config.toml
model = "masked spectrogram model"
encoder_activation = "squared_relu"
shampoo_beta = 0.999
Rows from block 5 of the encoder, named by matrix and row number. Rows with one number belong to one neuron. Each number is 128 + 24 x the weight over the matrix's rms, rounded and kept within 0 to 255. All counts start at 0. Numbers have three digits each.
# fc1: MLP up (encoder.blocks.5.mlp.fc1.weight, 512x128), inputs 43-85
# fc2: MLP down (encoder.blocks.5.mlp.fc2.weight, 128x512, transposed), outputs 43-85
fc1.163:129132137122135137136104148118114107119111133124121148123129121132127127098134126127126115153130130106129108124117138144140125140
fc1.164:155143124159123129114105119138132161115118110129101159152118139119127143102133115140123150146120152137122169085111155167109131135
fc1.165:128122122146162118153128123124097132138105139119142140132141119162124127140163150140127146132119137145157145142124130154119143130
fc1.166:113129102123114107124116094157106115113126131111125129109119123116124129102139124137082140128110119114140146124101150101120122125
fc1.167:105135122167144150125112141144158139120127102143137113126109125132141130136121122139105157124134124113154130125115129139120137134
fc1.168:105130131103086102132126108155150087178143102144103142113089150146122120163118181123157096123142119145121165115138104179127127092
fc1.169:131122118131119134148100138116113118136132114137144134120120141136133153134141130128135126115125141130107141141121131096122136126
fc1.170:000188165176240255255063089173101016108065116000255088132000255135194171069000236076174255000255233087153226109042190000058173002
fc1.171:129122125116118146139139123126132151132146145135120147144106115116106124133138132140119112130115127120118127112135136133135118127
fc1.172:135138125110131130107122102141115140159141132128135122130105115131135125168118131113141117133101124126125100143130137123137120131
fc1.173:116149128104107148113121142133122126160114112108125113104106129134127118135132116131123130130132129147142146112114144130131119127
fc1.174:108145141115170116113147118149159188072153135065160128184169103134126132157099106143159173150087158162188125183062182118083157168
fc1.175:126139127148121140126139145125114147120139140128129140124107118116126123114130146132130116107126138122148119143138122146138140117
fc1.176:104156154086120117149145134070132154138069127134138122168126125105141132118143146122065145165128128114199152148128115192183091110
fc1.177:125135126096105122140143132109159110123154144141128112134109146132127121132129142127125143128151110101132145122122099134148123100
fc1.178:123112141142165110093140093153148162131170122091112095124134128106103125161103130163176136135132121159130124203142141184116122161
fc1.179:126136122133127119124140124136165117128145117153140118145110140123118142133125126139130119121112141112110124109137131136115127149
fc1.180:128123111133115129114128138150148126148133114144096123125123118115127145129119102118121128126120132129136106117117135124133125158
fc1.181:152138119116140160119128105145145137145143140126126122150123105135128124132129151121143125120138122128120129116136129114113135146
fc1.182:113142125116102137127148127141111154145102122120137130120092128121134126142123145129099159120112131128155140143113120126145123125
fc1.183:134132133131159133162126138131163136098127117127132135131168146130162124116099136127135116127149116094117104123138105140139134134
fc1.184:118122107104118111107128136144149120124115108113136136124127139122123136127133122141135132119129133113102131115133132121139131129
fc1.185:129117114126119114114107125119132102132129115106115125125143129101142119117126138129146138128122127111132115123140117117129126138
fc1.186:130129132132119133125135142124123121131119132134114148128131135130134128130141098137131137151120123104131135104134102113131145126
fc1.187:091115125153161159140146077117128126113134093151130104115147166134163140136116116133129136148130110130126137124104109125126116090
fc1.188:125139123133119123110129109128130132135165120116122146138138106131128119144125126150138141124145155145122133137144102116133126113
fc1.189:034139090146125079161192147093116173082083104108105123135130119137215173098187053091131045053166125168174252188111080057151185081
fc1.190:130116161146129125113151122130118091144129108112127098119147130141135135127104112102128152120142132124121121134095165117095140139
fc1.191:117140138162104125147138110109168118112094155154089133109158151162108133127134124088126120090153109093125173132110116091108108095
fc1.192:141135125134130120123142101138127111119131147157147156138126150147123118134142148138147111129110123155115144118095119122131126108
fc1.193:146171152127112109129144089117110140132184135136158161118144145141162143154095150151152118137142135186129118188138086140142111083
fc1.194:127130125119104128106129144114117142134114133121134147139143119135136133102133122137135133124141138120134106118135115116125115123
fc1.195:158120117125133126134140129120130155129154108132120140107100140131117133145121144127125114113113107119148142132126117138138122148
fc1.196:132115123113141109128139116135161112116125143144126127120135118101121129131139120126133123139114118114126141126124119130130130136
fc1.197:129141131120115133123123134107135121127124131135127116128123125123134132130123125140132137126133126118149127130131125125131124108
fc1.198:088084133154101117162201094121151150093092113111158147108069156147112180124115115084124081068180128139132112149075174056149157184
fc1.199:102112150125139080157098120139099112125126139151135144156081138133144155072105088160108132149160129126133136137170096147136101110
fc1.200:164102140141125104196131087136106144126139102128097123104137164145116153107129106134121108118156094170133139116098176076133141107
fc1.201:104151165153161110123131108111127131131124109137146129147145157140140143128090124142130145128111134126146137117112124173129118123
fc1.202:073127115153174142132125129135166133103104119146116116098132122122142135114137134125085117114128117115126145169104137086091103087
fc1.203:115118147152150159120120120122160094161174110176139127122104105147139144148119092141128121161154142136110087099132177173123123136
fc1.204:160106102143130133105122139156156098112161142105141098136137123149092129110112084083147135121113134096075140120133187088136151153
fc1.205:121134134132126139131128130131133129130102122121130139130126132130120125131125133126108139139131140125135125120120127127137120120
fc1.206:129132138106150133142142141123093135129118137137143131139151088108138125098130144137113112150124138139153135156120129140146138126
fc1.207:120127133112112134126127126134129116125119122107110138119121131125132131122130132134118133125128119127141135123126125145131114117
fc1.208:134147141108138112156167140128108161138166152140136159131133141140150134133097143139156120121129127156162116136132116132147117103
fc1.209:112135125129127110140139108122117146116111092127117148102149122112150122126141111120112136136125136131149125124163102129124139138
fc1.210:092158125154121137124134111116131125136114109112099128104127109130139133151115132133109157125101141111170122127113147116111154128
fc1.211:129123134137111144112127118128132146124139121112126123113144116134112131125124131127132142113132142144137141115121133125148119141
fc1.212:140130121116142128138128135118123130126150111164135117118132124134118129128143120117137099122128137133132127132126127119121114132
fc1.213:089127115125116102121133132130096159130148107118121119132129177123126136128140114141140101129131125097134123134157166134128125101
fc1.214:116115095121127138093146126103133123137105109111155128094129121119128124122144113126111130128134130101115141123130119137120144126
fc1.215:161124122093095124151124148125132132141122123134120128112137124134139126129111116112143140114136118123107130139132128119110145125
fc1.216:099120129129119114132135145125147138126133105141148124117119126123136129144128135152145143127109131115133149137147104127117117116
fc1.217:131146120112114133134148120113123130140109130126103146149131142106147114150130138135125126130129090137123113146125130128121147126
fc1.218:125120115108130138161146173133123131121143105134153140136129134118127117123118154132128096127101127146110132109136120150169109113
fc1.219:137113144121107143113127115143132126127118108134153130121108121113105121105107101113128153107133135113115088111134168131096150123
fc1.220:173113146117158135160138113144203147087131129189133141134172124108110151131147099115112079136129156146103131122192119139110127160
fc1.221:106158096138182156087159129119136152101159088186094209134157162127125142179127159098169134157139121194136087135112126135105080121
fc1.222:126118115127122130133133119128117127130115128127138129111123131132129130123123124132119126125126127114132130124135135130137128115
fc1.223:126113130125136147123132123139161112152140138138142123127121134118135139137142118094118104101131129119121137087086129106138137137
fc1.224:123077073106164137134093079112127119141134141098098145122144109121148137115138128115107125123154111100150072159134163112105135122
fc1.225:137102134134122116112123130150148116124138122121132127125119133162120137135136126127116112143135138116111120124145127110134115134
fc1.226:129137138129137134106126127126123151120145132152112119111128135130123103132137091143147144147141144133123120123159119145127130132
fc1.227:202102092094005255000211050098158171205245043000152114089158219180233093161115255189108035115180064079054120210151000255086039135
fc2.163:134128133102111135107108153126087119128115139089161121153157111132126121157128127119103122107140132115125110088126131140134182100
fc2.164:136120173113143102158144141125174114129161190176118085134131130137108142116143138124149123154127104138121140078127118091142149117
fc2.165:111118150140149112124132090118131139137147109141131122128120128137138127135122121153163123126145115118112129119144117119120111145
fc2.166:103091122107098131115138132092098129148127085116133138130159128117122142154126157166109116108129146181103105119103053169152083110
fc2.167:073151149092130143128132123083140102150090096091155059169129089127133113154119096152149086123103125137117119154127144133119140118
fc2.168:135126107108170116180155164093149155090039210179112094128109151115154130114122084141065109093111129137170095130144098144142156170
fc2.169:141117110133124129124133121146161139133132143130127129110126145124122122108140135131126135142145128119132113114108129122105123129
fc2.170:031138188109005177175219214110000246055129013000255109000105111100082116192156203064117120255175161091219063035042103080155255085
fc2.171:077135153140169132131166066090188163094081092110121092097144129130120129131116163092155093174128105145106143146125066126132150155
fc2.172:125121110158120130111160133174142121153149154110141111151151159141125126095164094161150162101120147155133160134119121140122172103
fc2.173:110118134115143126105113124095160131131123139095130131100114117120124123115112108125138115144144119116116132149127099107131149107
fc2.174:123127118118110120158143121157113144094168142116090159141129107142134123138136140116039141077122120137150108033125141142124086113
fc2.175:102127134121137139139123134097127145129129095109127119120119122114137135129140135147114124131126124130117133153136122139135116106
fc2.176:138125136168154131108110107146081142090130104112138128088157098126134128111102144082143119156150130125086141111148093108126163183
fc2.177:121121135130140123159114110130123155130120126158133139131127127132132143120133108111107103077103126152141109134126121140153141151
fc2.178:114153158148145135104131121108114119105138116112165156137132104138128123174096128117133100180149130107156092135147136124125157175
fc2.179:151123111116132126148119144118059119127145150138134138121140130128126126131128114120100140150121131115135126142116132120126113125
fc2.180:115131137143147135136149092096145144088058066125114112104132129112131125130111133086157138140132122159098152160122122124126147097
fc2.181:130129146122116124146142151104123107158120130120143135140119117123130140148137131129092116144131121133125146163114168121143113107
fc2.182:110126142131150126127138105120159142098115110096124123119123139125128127131097121120133155129140130137123142108124092129122134143
fc2.183:072132117124142126112182085106159178136128056129158115104115139122144116147127136120165091132142138184108145128135078161094134143
fc2.184:158123139125118140134122143132113131132155167119124126121111112134144125099139137133096141094116128117152129139138130126137114116
fc2.185:143118128124123128119109162139134121112149124120127159122130130144121130120148129138127121121123129123112131109133137137131127124
fc2.186:159128109141156132132119141137084119120137132165133131103138120131119102126127119112085131121108140121147122125099140122118153125
fc2.187:119137133111148128161134143137151118133167103143134134107146144132128109152145111138155137078128129142163116076134071120112090130
fc2.188:133127136131125114153145139128141115135132127127139122124124133141143125118151134137141132132120116123103145136114126117120115144
fc2.189:126126159151143122084135084179046143119131186117145087156181118163192120144124053117224112122145093069124130203160126129133177165
fc2.190:149130125149139128153140173148194112112129154140143146102100117123139108145115165132131130131128153145135104158122125130130157145
fc2.191:130115114122148105134115075159157137115114113158138108159133162130113170161109087144187119208137136121138138129127122130129136163
fc2.192:114130111123154113130135120135064135130105162150143110111151126113126129125131118136153112153131134135132133172122130135123133130
fc2.193:122123108109161095151129140132146129134109152115132149167150143145122160140118138117184115153141110134144119099126154132124141146
fc2.194:115134146144163147116130113126141107128137138109142103119134114133137131136127118112114116132114130128125112119135136121114144110
fc2.195:089131123141119149144166118115130123134104082141139110074127109118145152144133109119172099142125144136128129125136082136124127099
fc2.196:134124134125132126133121139115098139133140105125140113123126116115117137122119138126114123168121129142120113153116119144104148125
fc2.197:126121122143134124124124120139145137133147127125124134134152128133137127123131132126127123133129119135103122129121142125125138139
fc2.198:120146117180111123122108150157070082117148107121110096117222120120117149147122044136157183196099161101112146063082152139136108153
fc2.199:118136126131176124131133119090192128140107116100105094058125137128147138141106129129149130091114138134106150239130106134129132126
fc2.200:164114109114118159119101118118076164133133168097098114147136123112153118100159121107135080126142130094131071136121146076117151118
fc2.201:133113113122137138108117136130087128151117149148134124143132118130130128125119129147156109156120111118146104121149149146122129113
fc2.202:135124128113133111124150087140101140120122109129137110106145151125118152159114112118198096155142131142118135127117115135108096159
fc2.203:110157133117172098122138123117201154122113147082143116138124122111154113118136149113091103131126130142095144226133089147120176151
fc2.204:107120166150138141128140095106138139103094131121133115100134128110123127125118159128099129124149102138141124128132096145138135132
fc2.205:119140138156147129127127085147166132118137116132112102136138162112118151147116113127162129137131127109135113105122118117115139147
fc2.206:135145129154121112125120112105133144129081089126130097132133145119128136157101122094086137135139125127095125104125119128124127133
fc2.207:128123120121111129129113158118138117135125131144134130136125115144129126124137127122110122120117132128131136128129153114136127114
fc2.208:122122114112125118121128140158109134132108107097154139162137119129146131118120124139144127156119143134138136104124123130113144135
fc2.209:117123115140147109125136132124161149125152168154123109114101133131121140122122129133168112164133148135124116120122092124111138142
fc2.210:134133110099142152140121155137116083151091098175119155137150154136130129138119107110154144157133112141126138166147130156136117101
fc2.211:118130140136133099133143113113158143118108134138107128133136121157109145115133124125100151115120114131125142144126117122125146129
fc2.212:140129128128131142118139121131113124131127138131131152138122135137145123131122133129133146143125115132115127143143136128132149115
fc2.213:125126110133145114162162129132142148094131113137124156120101115133131114113149152114151139137120123139129145145113135130125136129
fc2.214:142137136125116125130112131134057125124112148172101139168149131125138129127118107127086128116140124111147111134101146123145109137
fc2.215:100127130120138137120139127099148116123135148141133134116114132131128140132121109121129114133131137136121129150128125119126111136
fc2.216:157118110142133126130125130140143138116146142125124128114138131146139108095133137112125158127105150125136126146107154104120136148
fc2.217:147146130126094120117107166130122111135145126139124124123133118113107124119144134149123127135116115122132113131103124145117127126
fc2.218:119109134159148122139102098098109128131121136143109115109098117135129118115112110129124152126173128116132131122152111119105145129
fc2.219:101131166140163133119130055111127164084097088140119125108094146107133171130100179081186105107129114176127126106141079095137131128
fc2.220:106099095134149099135145123154206142132115092149113126130124118131122160141135079124178119166138130106124124173134130116125130155
fc2.221:161132119125132110132119079068230139109022135150162039117158134117131129103134123116182126219087116092133139173121094117116041115
fc2.222:139125131126119141131127138131120125127129141109130139132125118141123131124130124137118128132129127132125132123130129123130135117
fc2.223:138133127148139132131116135112137130116134149132118104127122130137133135157136137134126144130110116134115142163128125129125169125
fc2.224:106160144087133091105127163139194182125199154144142111118095108136128142136126116120164104154038153127125119168160114100138179130
fc2.225:121122135134109129147131134101158115129144111126137120114118121125115142163130132115124144099134138164112118139129124125137141132
fc2.226:113118125143128145121117103140146112121087135138119116166119133147110126122125135110109124145118120111143120140124137129148113139
fc2.227:118116149126105072125168169074248112032137000255081150064102077132118108098162142117000176000082209162125207039110056137087000231